From a checkpoint of a small image classifier.
Model: 11.7M parameters, 40-pixel images, moe top_k, patch size [4, 4], layers 6, width 384.
Training: soap at rate 0.0024, batches of 64.
Rows from block 3 of a small image classifier, named by matrix and row number. Rows with one number within an expert belong to one neuron, the router's apart. Each number is 128 + 32 x the weight over its row's rms, rounded and kept within 0 to 255. All counts start at 0. Numbers have three digits each.
After each expert's rows are labels from the 100 images, of 14976, where the router gives the expert most weight on average: "strongest on" is what is common among them. Only what is clearly more common there than usual is listed. The data: histories of elementary cellular automata, time running down. In brackets: how many of the 100.
# router: router (model.blocks.3.mlp.router.weight, 8x384, trained with AdamW), inputs 77-153
# up: expert up (model.blocks.3.mlp.up, 8x192x384), inputs 77-153
# down: expert down (model.blocks.3.mlp.down, 8x384x192, transposed), outputs 77-153

# expert 3
router.3:166107171174151141103093106088094149081124144128166105105133070145084146131124118100142164124097142066148162162111107136118133117165102136127126120133148178114137114061123148156161093165155114161150164100206174078090082162141087188
up.4:181162105070152121117124135135134105139156108120156165111126111143124115065107109153113097098149123128126114109138095187191183142100140129120054037140166107108113105130146152124119130145113134119101079132149139095119161148147102148
down.4:128135125159074140138066172148108169158177178092097144138092126100127101108074141094135132157154151146119123150126161132117107139104144091102114118120123109101119154086129142086117151125130147112142051086106159127221097167118126119
up.5:097121073091081182119161137213216157133115122107131170193118115162083155152104140122095134087126120128162149140107144149164097068076097130123131100130148178115114104113114109130124119115143177078146145179145135160095107165075105125
down.5:091121162135144136075126137117110166158092145154084087061158104139089108122095116187064136103168175151153149068119089092127164173185091116099151084093141075130119173109120109164132127115140157117151100160136160165111178128113046155
up.6:150193073153111150120151111131080064105179089138183124146111138133115077044087086209136181130110133107123151118136150070097181093147136085114193089094188093119136103156118109141128137102103113109104038131119122145142172143121161174
down.6:163173146129112117127147075101183142147172165192157154164127165112149087081082188139140108203137153111147138103152123171111151168120122125151087127134094099088093138088178141115097114080146079112137103114111146139220142147122078106
up.7:153121092169143112120153072080108118116130132112147108070138133136142098175141131133140113158135128138114122191162145079116124149158111104110106142106069148147159105110182135152123076129153173123152140075098106127092113199104109158
down.7:147074110113134161138128150127207138120138135171126121185135141087175126100120155136104139201137114150148139125127114163165153181142107110108127162149122123084160183157177129121147154107120099119155191209148134113097127106129168027
up.8:024140165136153150133138146102106097141096157171178137154137207150109083132140103092187155140103165150097180133152197126146107143133125074133166133148106137134203073165164150136123097128145204156098163167139113144102106102153147122
down.8:121183142155142135164097134131126096129150084111129126175157096209084107168127119122182105130084170160156151134104160078119086061102190059101115082185112141124131129118159072122153119077056096091131143068140119112118148137125150159
up.9:121211137155100153148148135099169139149083084178143067168108111125090113150143121114166112119122132143173104113174172139194075167131078166119109178129127149066197189181137074150148112117145097111121122129183193070155134159134141158
down.9:123089140130148126161153156132126148145131134124162114109145130160191199158169150163077132084176127157109093043188125127163118101161155137125121135115158123121182157130103129147081122126131083132150144082159127180184110098084164141
up.10:147111123089104113107078146139139095116133116080168148167114151155073099117114155100160124093121092089092152075182084189128161105151148133138056130089180123129135159115054113156082116160120123085146086152175154142170133120105103174
down.10:096131104090079121081192112068173143137171163108089103183151115166154099115178103124108068163157180087068112145152155126137124134183099156206163096098120083155183064112158109120141126139090122103127085086123109102131161160164089190
up.11:126147143073166071132089137125093121124158124126110141125088131167130182129144109195087104152147192148105060113089121123138195168131158097161146181131109097151162133170155106144145121067096143143113153114146125101144180081104097139
down.11:152123084115151182174120089114134188128160141113149124140163147157084175095099087089125152164124129112106135118102117088106126139110108139133127122122107153051094109099173100097072147100124137157101116147090098124147199072126151139
up.12:176110125150183123153184104145192143127124113087139150132137137141142095145175151172146210165122186111110128102130135129088165111080105092123194175127146132133118118108096132135082102147106140130132107117124120143177173087147151150
down.12:121153082103119116118102153178113129147128142101072148120118086115137146114137155122155037109040101150122154146145117145165108078187120147145146119131151121073147163155158141177103084127122058147127116158177148123103171067123132084
strongest on: 000 turns on (100)

# expert 2
router.2:113142093121180155119107198087134155120100133074090111152146108112165186170144176079091125144105086080139155102109126075141108165119115115080140117177151108153149150107045112177099070154104130119166120146157135081102143072115192108
up.4:180113165107157149130158122175144130141094031133127079135125254109154141099140147152131119111090128082154130121142178105132054172146100159130117087129102089099161111195158093104170091140149132148134124098137083154109036072116186092
down.4:146138095164140179200084207093094112118162115125175131148202142117096130124120155081144163127093141136109186170106092079086127173090124163197163099114146134137104177178135120089096153104098155146115132160072072164118138151128177115
up.5:150123157209120119144085080125106134137081119103155106041128161112089180101116108107112095137118109076115176157154129143144093131157157151137111147125104139121193120171098159110158144146137135163113173119130196135136164165108152162
down.5:139100096104109122111107134160080111190136145133118099096123103126185086126145072157131137137117095104156135132118134084134094064150138120176148202167161153175151145154118129101071118129095154121083150129115113130121094105127113081
up.6:101145075119160127174102076149174157138139134125111165129102124122190114145133105157130115144133153101089135116189118120151138169090153153140120122171093147130163161164122117138144118103143141122191130106100138102096104087129137137
down.6:176165162124127154062158149113032128136135167122147118147174142089136109112136088132111105064083108185193137164108065105120106118148115133113162109120119091116184126153113073144170094129174141156107144083128180116160138071112124160
up.7:130172114170102118166156131151093134130160150107159131197091132117191121090123120090129091189082155136093168178063158142063104110115115082110101154155094101138122075106118079188100123136144118092119150175111168134131106087098144182
down.7:038126124137097144076178153119149171163122173114150132154167119100132057156094112129067163103215116123196134095143150176144187113144124153129106078132128154120129141159167119130166175129125132117127108129151110167104166162099126119
up.8:121145158112100109113122141146177168131148112127154129127105137095020164157136112168141061083158190099183139127086170108131084153105163064156140161112114090127135131110185138107142088043158135191098177108124211130144148075174120120
down.8:162102145147127096138152058145112139103158108129164106158061161117120125128120142108133142137111174147147132144099164162156165163145165161153123111171081122144112155071142166129071147109118151166114074160102129094150173117155118148
up.9:179101173144087119153093047130110148137161095114198159193103148104091128142123143142117183100163120090079116149144127137149039132121109153152121105172115105130153087172165156116176101137169139135111148139082149099093157151139147116
down.9:136096197103172165124134082113158175134137152123142117175097063142097146138089123048129155093162109083192178087108098096177171159154107094154142089136166173093161139155127108123091153117165115104128135151159163083108145110112128132
up.10:134113077128142110162166141140100121127123098097120088103119160096139091098149174073156124162180108163096095074127144166138131141125116119042152134155086090117167129133123033152102072116103114121130156126163124077142122113178082143
down.10:109146177131177114087149107140133152138075095157089059086163169164159141137138123213107114145139126148158061144131127157186107060130130111134049149114194088153107147110142110130089135160157109146140152115115165129036092147142125179
up.11:155124090063079149095175154167145168137154169113139059124111118101125157104166090109091096124159132154129118115146112152180155192133160062070093112088104111111157089122150123122139127087138103142123143082155095088141129183110057093
down.11:139157167165146112142160182099073125098094180099150130108088164119075164149159144115189125088112104120150136133197192168124100141121056150113132138077099162129131139140142164171153096143147105125118113097123116158160126225125138143
up.12:131129170121121154116160146139128159094120094149167112128094119184138135074123128099073065161120127190107087117147164137076113100081148134098134154153134057151098123153165166143159140114129136126120104135094112147137094225174113119
down.12:119081107145102119122176170106156144118168144157095159130147144137148116146112175213111149112153085147108144148129110173136130174122155153114119122108129140081098149106099074172106109173228121115103071131189129143093129129103149157
strongest on: 111 turns on (100); 110 turns on (100); 011 turns on (100); dense start (97)

# expert 0
router.0:095120091182111101160139175095156090106098138139132149112130143112087120144104122138175129132133168137166114153079067125172143097099154117152125093086090073091103163175108103156116116176121182128098108118119139105141138081124090098
up.4:113179102140059092110129125134185125117113094151114161080093157117161167139182114128113071114098126128110161128161114147200097145087095114110126155139155169144141145063099083124152122114164125154096144103114137137140101151180141111
down.4:161100117147099148097165127166114070132103186135131127153166113141110112134061123141099146099136182158145150158131137138111199115056092154079114160094099205152168153171109138096122085071129118095144129136129149131118108109170032153
up.5:122097092142113155112101121099140134138125083149160090144163198147122097113165088114134159121098145105156083134117107153123149129105109109146152148145065119014169100139110086114175133085086138173114139149134181098128081144120189128
down.5:175104169142124129108161146128120136100137184123112167179129119145106116106090126144134161142088114138141070122126110150095165149151131109180138144119133124133103152132134096120156113084155104100113154114131121082132170101160094090
up.6:172134145057102163111152144110165116135098065148159101143117152091140137090114167118136092131160125152157086135125118148128091156066123141093127126176131123126197132160103132099166114077099103076132119144150104166110137140078149171
down.6:165086171172143144126172146081161132108180134121133094133169122122083131134114106141187127160097108078179159166128158136101061068084152099161103142111114205117139086100138131137154108145160102175095141157121095100114119113180122109
up.7:120139140105086134124150093137122144093176122100206077173193101121157093159108091158115024074116117120068189128098117110142150154130089147101135129116129102109101045128098132170112138116142124117150109116052116045185142125086141150
down.7:166120098126103100156121192168113142178167119089127126114201154083154159117144187159165051132103109133153117175174144195137129122145093097103048136118135101103155045130156048137143118126177174127081199114180103117100143082168132126
up.8:130170146113101117106095124123135119081102084121152167147182153172122055085100133126088152110104153067186128059143120102121162079123072124122144090124147140123106095131098103091157134155092120133160110152128127080148126112133130173
down.8:087120079119149232134127126118154123090076152119210101088117053096171147124181118154167125086043164089108151122136108073100125157135118147155106092128087150111120084150120151116138061107136172135120105191167151101085178122090188077
up.9:124141164135103181153170100099122164106159112165127140102136105096127140118075144109176119122096099117130140104091170151121129119128122106126102132082136098108066165143162157179130111143158099123089108140111086124148114095079161134
down.9:092138139096107154133115127122153146118119089175104152120096114168169090184231092160071114080145153089129142112158152105107124154134104091092122145102133146090157101146115150131102126151102123123209109126186132129175113141101133118
up.10:165122105063132086112156141097124149124127132109110105146145112114177126142163136104083077114129096148087110075143096090150146149095075103057122107085149105149061131058131112099145196125091104091168106145132151144106085155125113138
down.10:116140129124182131097120182087127100103116148106097144113131147159117119101111127120106116115122121137189152069162121123215137138107140141093145113119076133155172086109137202155094127074108134099117108136136152150141114117187109090
up.11:161091166173144180139094102105156098092158169098112116102127117129106161147145114139175152135050110105153143219164137188096117145157147140092081088120150147113142153141094125091104162128167114102173079126165081074084068145081159091
down.11:109130171139091138127128128124111135103094089173145146115137144177141101109135179124090140196116149109043102171139151120167186148103134147129175220078107164035167149174102116109101090144148184075111106080093142103138101152117094132
up.12:149156123137072114185141139136056146111114121072069092110160104127143086107154132136125132124100159090112151143130127073181062139071174157111087173109097187135135126107072142144171134131079132145095105132125187186129100022125088162
down.12:163029116125120111110192103100122143094094108111092115117132166113111099123170085083097162084133205086073176129097112107155069151120158079100134153114144171125152107149075068159140108121116166105125141116159117138161182167078106095
strongest on: sparse start (95)

# expert 7
router.7:126169122081175122061120145163087130137210186057115109162075112117138098110168098152109137114168151131063089087132116077125114137080063164155090081173105143174120124155101076090151130117113136133120163127084141143065136128175109114
up.4:139160125154170150129159135151115128158155074144131128225122145126081135147138154144123136159146201121126148139075128139116152155111120093112163135136151099137097103140168072158111057090139131153147133130119169179127185113096144163
down.4:143061158172129144179121128086112168179114082134141121127133146121182141127087106144140179102191188119093137105131101203111173102158068156141079092110094165111170144088112169100170144136143097117084119205115139162164125083152142145
up.5:169144179099115171114126099140155104129110196144144059150115154140098153134056099120101127104075135089124118138191072158131071089081117115149194113146133205113111151116136137125183156087131125091151204101056070180144127174144091143
down.5:190102163164113129176134148121160125121091086064127220154128135110119157129162099155125151186121095074055086140064074098133085127115116098155150140138127098196128077086201158075172127077200186188069081135086149133119181158090118123
up.6:162146173137169116193074132083161139105153113089114092184154090129099121094131109164130086107104093134122145133120161116155164197172083086090096156104176096133100137096129130121104126135134090122148101174166153152188137168118079133
down.6:105104126155067099191120047096114085106169145114170108167115082067148153105114154076182168153090153140046130145051165155160166182147146178139088110124199151124132102091128146170079102125083114127156106088122128113130141068176172129
up.7:109136150111183131158163094117111110101099104175113072101138098064185165143188132167083155141146112092147139070223137149136078080148086170161126091153173092142100131132162121113153124134100123115124127133128122176160122125135095077
down.7:163119148135150125122175131087140148143113143136135140212103116157082170131094124074099162167125114062132073135134095146120113228107069091128093129076162132130136102187084113153148141133107168116115200155115131136117153171133175129
up.8:173159115128087132132230047094128102134105111154150112119157177173144115102117176107150099132172163108098125139122061151087079171109169110123190116147165107135114115173164112131111136129150227128062130127121134164096138123133181153
down.8:099166160113123172146129131160133130129141179142135105138115165164066083144109074159101172109163108139106182188123126113149127111168197161112137132123096108158172108175129120176162123063156147084156122164112127078162158104093119135
up.9:137112139152091116090155146111114095137144090094132140143100131123079106111100081171153139077110137109092161165062149118083163091176098116103135135137089213196153110067158182100148128089114102164115144157084142140098082141096120122
down.9:085092069167177095100053087120149100137146139129125145145105082092135105116168160137160164125105052126135110076170119178155156130163117134182086154177123098140162096148118055156146082084140112146110094128146130133110185172173137154
up.10:101090126069072089123143111170135129184164118113107098099060103123103084181157110158130095191102104138083159116146153151077153116102113106156213142201126132125116100171165165165124106148100048149116105158151138133170075100100153118
down.10:152121166143174140097121147145088148196184124177148169110146123090164169113117170084136174059120065142097087141124096084099138152118161098110106164130142089071126189113120105128144157123131167133125121104171186066114145100152131100
up.11:056132155112167095127126089169095184151062163161124185150098063085054114157099061106121146141106150185065117125121136138128112147112103129145091060139130124152082176094151123130134156111089124096115095192102113010141170195081088088
down.11:136177158155146144177153131156158144105112111155078193142131140088111162142115076095156128188159116088140110136130137149097113079102140135104121122114136137149067187078139108159122145132116045196135096119153183112141105114088166200
up.12:122174166131121091168164161179057111146136085117121149146161156110177131141122144106048149084122104098099105143100127094170147124127140106050103175097136115181157112174081082097106131099120126162092132152111099153118168141109202163
down.12:122139103140123085112146084113122066118119147106115141157192122141141195106192122097146123162112083153116108126134107188205165124139107096148119129117166150135110109180108096158105115166093145177066172142134108126152072167108141140
strongest on: 111 turns on (100); 110 turns on (100); dense start (79); 100 turns on (78)

# expert 5
router.5:105170157084140087146137123192151121178174094132115070174091137149113186095060097166112171127138144129080147113143132148158154078057175120153077076125136106122069169149114105107112163093111117079119134142091135195117141137138165113
up.4:172125138058116101105199113123097170144126084101174134171227147104105127082116103142166091102108088147118177094085127142087129164127052194153166113121114126108104166110108196131104030105122115106181151111133075114097164114095158108
down.4:133115141097174168083119124139141142103174159150172069130183139114089105086183125036147092062093092153127131153104173104129127137114175135109107119151104114186132122162089090128143142164124189109109131124152103151151170121141145117
up.5:119127157124107154117144161126130135116109088098107134122113168123120168146181163142137101111133122103136174125153130115127108104138084121093202129182199099143080133129148118156098138149118151130181139200144127139090125126153088082
down.5:146130153127157100103200138106167078097103151115138109156143175114099068082104153145087088150145104104089121094142177147077138148148092106125146105141092144110143115151184171127086111111141121147170170131161114137127143136136147168
up.6:227093153136110129134091111091140126110110161131076116128152074158091097141096150104088092102116121080115120057203145143144146110126136120125124131088132169118086171152164136134149090117094136125187154053098166158152129138145123162
down.6:154133119140155124112173155155075111138084130191181130109149156094138148137167030151138172127142150135123178185087175122125070127142164091204209126119077142124088146006119180047127155115128068112116105113156134090156145032168117097
up.7:153121139151170181121109161087136088119176154160141154168093120168136150152126057161125091109140141123172123169149126110106147133166127063099132090106136109128132180097124098143122113102122123119069118138159105160144111095052178124
down.7:134140066108098107173126135113099135183110136119080121114145155150174103133044126153137098064129077140143136119177171159201140135103073161063109145118179099119138100153136211127089134154105148158139104080179184155129121106161142153
up.8:136149127094083119118069157131140136140163123125134111132142116217132148136215144130173135200118161148056162140161137122088155066160065117108177087148181152133085180115047150126101163155123176149121132148130106163087086075140120142
down.8:115130136109126124117128142087185153144124133121176121159123095154100102134111060147134156154168134126194083168202129121076084119158106123147174097127127076155118123177163126105179109118214087150154091117151178169160109160170099160
up.9:062175132115114075101119161085137133139118128154054136146122156063145136091101126161148150108144103115096155118147090085175116148122139131132168098156136112154145186150087159173116138101117129096188119127160120127136118110097106117
down.9:172100163097106177152139116136177158085111142114134122125116093179174128141209169066127127147145187166078110106115135123165152118155100158116073125134146163154117132067103093051122149095102150160120157122104179104118093162182126093
up.10:108133164095152033157132126110131139112117123117147153159172117094118111166094133122158116159120122142091153083094197084174100153137169185073133150130143110138157148105187120118113099127134205146083098129167134183145080154137105104
down.10:190154050142120103070151122097128119106135151155078122091121162179109108127070076086167113119181174128185144168087156183137131109180162109149105205162101115034121117148135110137095159117073143176088086144169146147156102116133072133
up.11:132165198097174185117156129095135085112079148162135123089151107130088198103097122073120096149104133088146158118144098146145136043070123116094122148150174119082133130134135133103124082139124191097156157126138159160157135130132116134
down.11:187105086192128103145149168117092056093065210202185188132080132145114089137159155152183066126147076153145119146164155074150123126123121196191137152123120098152112106095173109113141135125164121135140167181119149160126129129093153143
up.12:107118098115118133139132092103156161103157118174150128096124158099129105138128096150122163143188099124168144172098129168145086089082127151104084085116120124154170054134218100190140098126124112132135099113132085142127130121144111117
down.12:134101109087117147134113148065142111133138114156135142188132111098090126131096151085141147156150150100145113118139109143146126154105135140131062179138144105166099139193120119131094135152185151099168161114123083119095145169104122175
strongest on: 100 turns on (98)

# expert 1
router.1:183108106175132157139126103113176146129122090176124191179179112178117092133125127152135163152122091161179130131070105146116092130177143120144167137064130130100112129113141185132135138085142095126162067120099102109151150162064118156
up.4:115069114135148151128120093104146097129091139160164095061078145135095157168095128132172072139131131110184156133098186100092111135144063229102109147104102084091149155107129167136164108136128114174145120118152107045136168095142114178
down.4:137087106119130046161069121199145170132141149152131094137150085099159111117131116126157117104071148125096052130137113061144160160128165149139136179143127106101089091132055130121193107125122142079135112150137168143120118157138077113
up.5:162108120091131091169115137145117075121159098214179147076134100130113074134126144123111130162148105167196112154111124116172105106147201037127162162128129099129160139126104148110155110140135162194065124137109157140094156146109140137
down.5:102155069085120163159116133112086133134133084119102153098102171170118156151121088117156163091154164149095160096131130143143125119131069103141083086068124190115135133125132156138092145120155115065162072093140115169083085176129138129
up.6:130118084122084127128128174120149120152084135097127089150134173129131108095130120169155096119165138135110071134113122118096099095089132121179142074160075127119156123130191123134194111098077107175125139069099089103105158063117156110
down.6:135116126153131107140152205157121169138175098186124095137135113104180142128167061124049153106113156111119120066121094105131113152131142126179143125151127141161120120095113135130136152129158108110135060107160109084166118101204097132
up.7:075164120079116108149072084181154142117136098116130130135091156186164171157132140126025179107104070104126194131114103110124125141147189124132118185166100092129166145195130108116082182165128198095157138100211142115116180122128200110
down.7:134138153173123118127092154097153128136116128118112075100182167130218151115164104109150117123143092134141081141164133190183160121131098111109149123096099079128131100121168135165059109101079128087150124109133119140136137120120148113
up.8:149123117113093080083159128130120120175180087098132077098113094110165160150180098123111138162144066194153131087164110055171212113116125143112156174101126106148112184201117158140153138193157135150090185103160108151140086119123150141
down.8:090065132095141186151077157134092101137117181162088110060116152131135159169141131112073188107160168113121073106082158095116086095179127132129171135136109123193172074161142156112098092125120189195103132186171131158108184127115126129
up.9:119137163146168150100125115183111167124183169169145175119134052088118126124143149112111128111100172146134162124089092163211110123107099150168110096112138087065104148168140160089103157137125131105090115206156110138115127143233139121
down.9:086125142145172155086171117123150123122122129141101120151079050059189146067195154129151129153163156181179128161120098151108113131106095124085089099163103146134165144131106130138157077136126114132153054092121114128093149116145168201
up.10:163072062134084099121151147153177145134115191157123177178161104185068139105129149117157089188155146178151143119132155187070173160147080112119094091106119143063084105103122133109076120132131178118197119126082147117126166153098106136
down.10:119172130128155104135122081146115176139141130056133182132146173131121168066146106118132068181182108066131109144158172084134131122120116108120155174112089179147111122126153111123139060077172190114186109090135078124134156137140183160
up.11:173168197100122140111123168120138139138174143136076101114177212083112131105123140127087122157106115132140076170198138163167114047142147163131082110133095164170121160119185069100149150089110145139109088150081112137130119136098108114
down.11:134197131149156146117144132164127171147158155089124098121199121189148138132142110115108112108144137144119108046137122122056100114182166176142113099144116140094137148161140105137079116120190155093128130147152148125169137191173118139
up.12:140136138174155143172118186094125076044154149130103134141117122105090151107124153171105108093085126129155159116116129075149106148126082028109175179100163158135132100134144190053109095140115134116135161142130142130083082162170193116
down.12:150069136117146169214097161108168169103168127074133153175135063105142176153044128179137159117146140136086152069139138117137148096095120093132119138180153101122148109102113152154158127136102127093073108113084202114064086116061125111
strongest on: 001 turns on (100)

# expert 6
router.6:147107117175079089129157063135082145197133132089157117104126142056128124104147096114089040099104153123101092145207169153108131115158162171072068207129080119072202096108129116074139169110185127115100174159117111136181126160129169131
up.4:090094133139107092115173085147127108088201140076048141160152104177051163123206143151119124097105090150106138167142209145153167082057124110114083143171113166162126137132108108114100174022120177073117137157102146154067134165120148123
down.4:152136148087103073135120168119122137088142148105134115153109119142186125101141108111150158170123153110135076103124110118064133211122159150134164091111153116116152051032126094145183125115089089151127133170138136139157148071114147186
up.5:110116113135108153119156115159170117121080156109146142147072131201115109047114088160110138130122092133139146155117200162095136087109109110143135120162160126089144157102140074111133180145134088104152156150089175095147116134181175135
down.5:154113200070091080173124179074098115104132183115103162107160160156141156089126170158117086149146081120075067111117109146091098148131140162139144132105105117126108123123151145144129132149083175152136128169155095078111111107151092155
up.6:190123083128177084163105161122090137167134115171182121123086158124105094135098105103109184110200099109121129166178144126182165112136134159135131158100110169102167153113092138148114152137156124176132126159179117236086133128113122181
down.6:128109111129151160159116096132102147127150158131063132101128075112111176146190082103108176156156170137183075072130127050115132118104100097180120100153078212060115085130124101185129168124075136134122140103115115087165106103071141180
up.7:124149205084123205160127136055143130134075138143098117135105148149165192131112138132117169120131146080112154092174134120113156135103108145107116140120148183089145122123136075104114137084131096141119145143143139139127117147100151092
down.7:111070133170141139128050184135100154070134113130086156146139170124104132161107158155116186145115097058142132106116135172122146157155095080143151075172166086085111154124124103154137135132134118231161122120140096172102091147096138106
up.8:145114099147155139113097152150096122149148100093118138078184088137220126102125110097143115137179135085091121153159101093219129074167142119121144143135112148132164085101117178125103094153144146096138133165159145126151071137167168103
down.8:131097078090110142183115127140149161095131136149083153162120151103184181121114139150093150090140119177125178137121131072218082147176061121116160127088119173118076098079090134170119086071098110125111139062190115166102113091112105108
up.9:094062132170134085116085111070112118131100112134146091135111158101153112120158122120145106091171093140047150118131136084133152086091155127143169170167102154166153091160123173184126156147138073175109129145156153129167127156169100100
down.9:092095103100082081126128108132234127092093169077129141104066102095135143152105180100142118162175060158158116112175118145111145132160116083123084140051124191123210115109118109195166142142129090114116129149111126104209146141098085106
up.10:120107091096165144111101148181136144132100077107100170108092122113204161168150173114123171171114125106122167117173096103093153123114108100119153135111143123172034153067112157127150106159157185128137166118103144065135130163151147117
down.10:206170106115175160143142101118106106129099062129094076125065089185159147174106090138161187165069057161128164137200100101175096153139114183110121152124145158064137126132148186139068156146094129084156161126118137113109100070132073121
up.11:195071109145100166077064080099092134129098126145140109133133096086142116116126141121101121078139027190123115090123087130112127139080174142177106147133129072093149069134133120129098183103105131140071128118162099131084086128226112119
down.11:134148144120121126102134140127158127172125143113154080187111136063117117136138128094158098140071163110162123084169108091102100082123108091147162127162075140086135121101092172117183087138119087114145097085117171160168192160054124125
up.12:153115161131164140130119122132103148137200151118116139120119123137115116099110101105115116179147082121129157164162120160136152162107131093053099153147117141097148204103092144133123115132092100148087184134159119110140153128098114143
down.12:154092094110129126202174156061107170157148113145111047088100167101193169107073117084144182190103099166109174089156055101153128155099132117148150088144164163114070078127113132142141085176120169078168159105107136157099109073083080116
strongest on: 000 turns on (100); 100 turns on (88); 001 turns on (83); large cells (68)

# expert 4
router.4:164123095116105134147060161158127086103096098185082109088079170139165122159111162123121167133143087183206147163161132142115162140137134065139192209115164160088157127131146159128131136084126100075155086148163085114183112098103093108
up.4:097157137133143074115103090139141201104173137140062133118081128158104163174107119101110179130128136172118140152133099074112125104155131128170084155095085114140128112134114155130158124155104058110068070131137092194161146134195164107
down.4:138143154092183168163163206124063116117116123156134146152218138114120160112150111190098107148138156164089161133091156140167067123092191125144190151137108193150085112133117151170121149182146169124111180111120184122150168131064153109
up.5:145133153085113103132131198141171168104130126185141169099147110112184211114031120107146137113099116104125120133142121122130079096106181134129116136203118161093149062122147146109103135161081126114126085072125038065133099117221146143
down.5:134088127101113129160145152145084168114103194076167153111140166172184104174136037116158116159120089184111129131113169146171173156126097156061117100091183139119132117100115168079108126127144087143153175106163164117118084097134128155
up.6:125147080139094063135091096149108125159172107144132082108090122089080141136052195169148141085133108119104107143210137094176161150128169114159156195062113158106110152114147142148150145140105134079092161042177105123114081123119109146
down.6:090112147109167115057134150129157139118084130138128064168142168113139071116184029099072226101141171137171123128095144148089105147103123132194141182143135103147131178097077096144140197159161095165143122147154147114110147109136146160
up.7:109118139145165131077117169114056133120123138083120101155140086135144129073112111074111094114116145173145121196115172109220158147112127143190159154105075115100218081151172163118211147149172080144124147170103126102116130165139137152
down.7:094148157153114123113066122084147153169111105108155159113118137127140144174147146197148101085093112086100098132146136073094094139103114100145080142114113146121102147110191155173105119155104135124139130063160104127208100125126066153
up.8:162127167103135094139143138103177104135189118122141159136098102127101153099066099112097199129208100124147115198173170109100103072092113110178164106123127177101160108098154157109113122083092109104091153080158114139059099173138119050
down.8:147130114144079135138150123124138104148123161166138159170122152163121136108206147145100093063147151066130127129148159084165165088094111137105135130076139190110153088112143113166136083125157121199108132085142129129123094157096109125
up.9:094179134136097161078100138134193142164164086184106160215153139173106078107053104086096119087206126140137098117151105128094128095101155119119052101050124133134131101158149164083178176094142133068241087159123130131138150132136103103
down.9:153147103094107134150154184152113107079120107121121123107178078146173141160127128137194125174144106093159113120097121152182143080099123146105125136097116103094107096132104146091107085170110185182131139105112143131126126107124187114
up.10:137139111139145131131117083107176130138165141086185180140091057112129124101161113147110186122119088143143130137141135116091151049058079097134116143092086159107110127067130148080136081126104117098129138153105090145072108135119117085
down.10:095089124078107175137133061147128088157138141134148124191105113126102155130145159088124041129096084061125170114135116146127090126126138139095067100120124158134164071103160161120103141111117110145072131138142120137096087150105167118
up.11:140095183173115144105092187108169131255212091174111158123133109124098156159102095126116084161081159096149104159124097179120092082200105162131050101129131161121165178124124185134133151124201132130137092165127105105124094152115168123
down.11:147150180126161124135097184092118092128097136191122148156109100124175162134105138121111108147109135086114136142101131140115203117149129137120082032126054145159087107142171093102141151063115186167103113097094187138087122128115165142
up.12:051114153135130093123120123154069092158136142102142169195094121138065064152118115088207143141117139120132093175094169136132210129137107150129136101175090103112081138209140158133113132086134184141072149144056123086104109083161166130
down.12:081149140138145050131137125142140105142165157143126117121099129111143068123157128158159129128141158153097133089201119164113134127096154125153111122188072112113172113105111032175119075153093191164144145122133121154092119140087146178
strongest on: 111 turns on (100); 011 turns on (100); 001 turns on (79); dense start (75)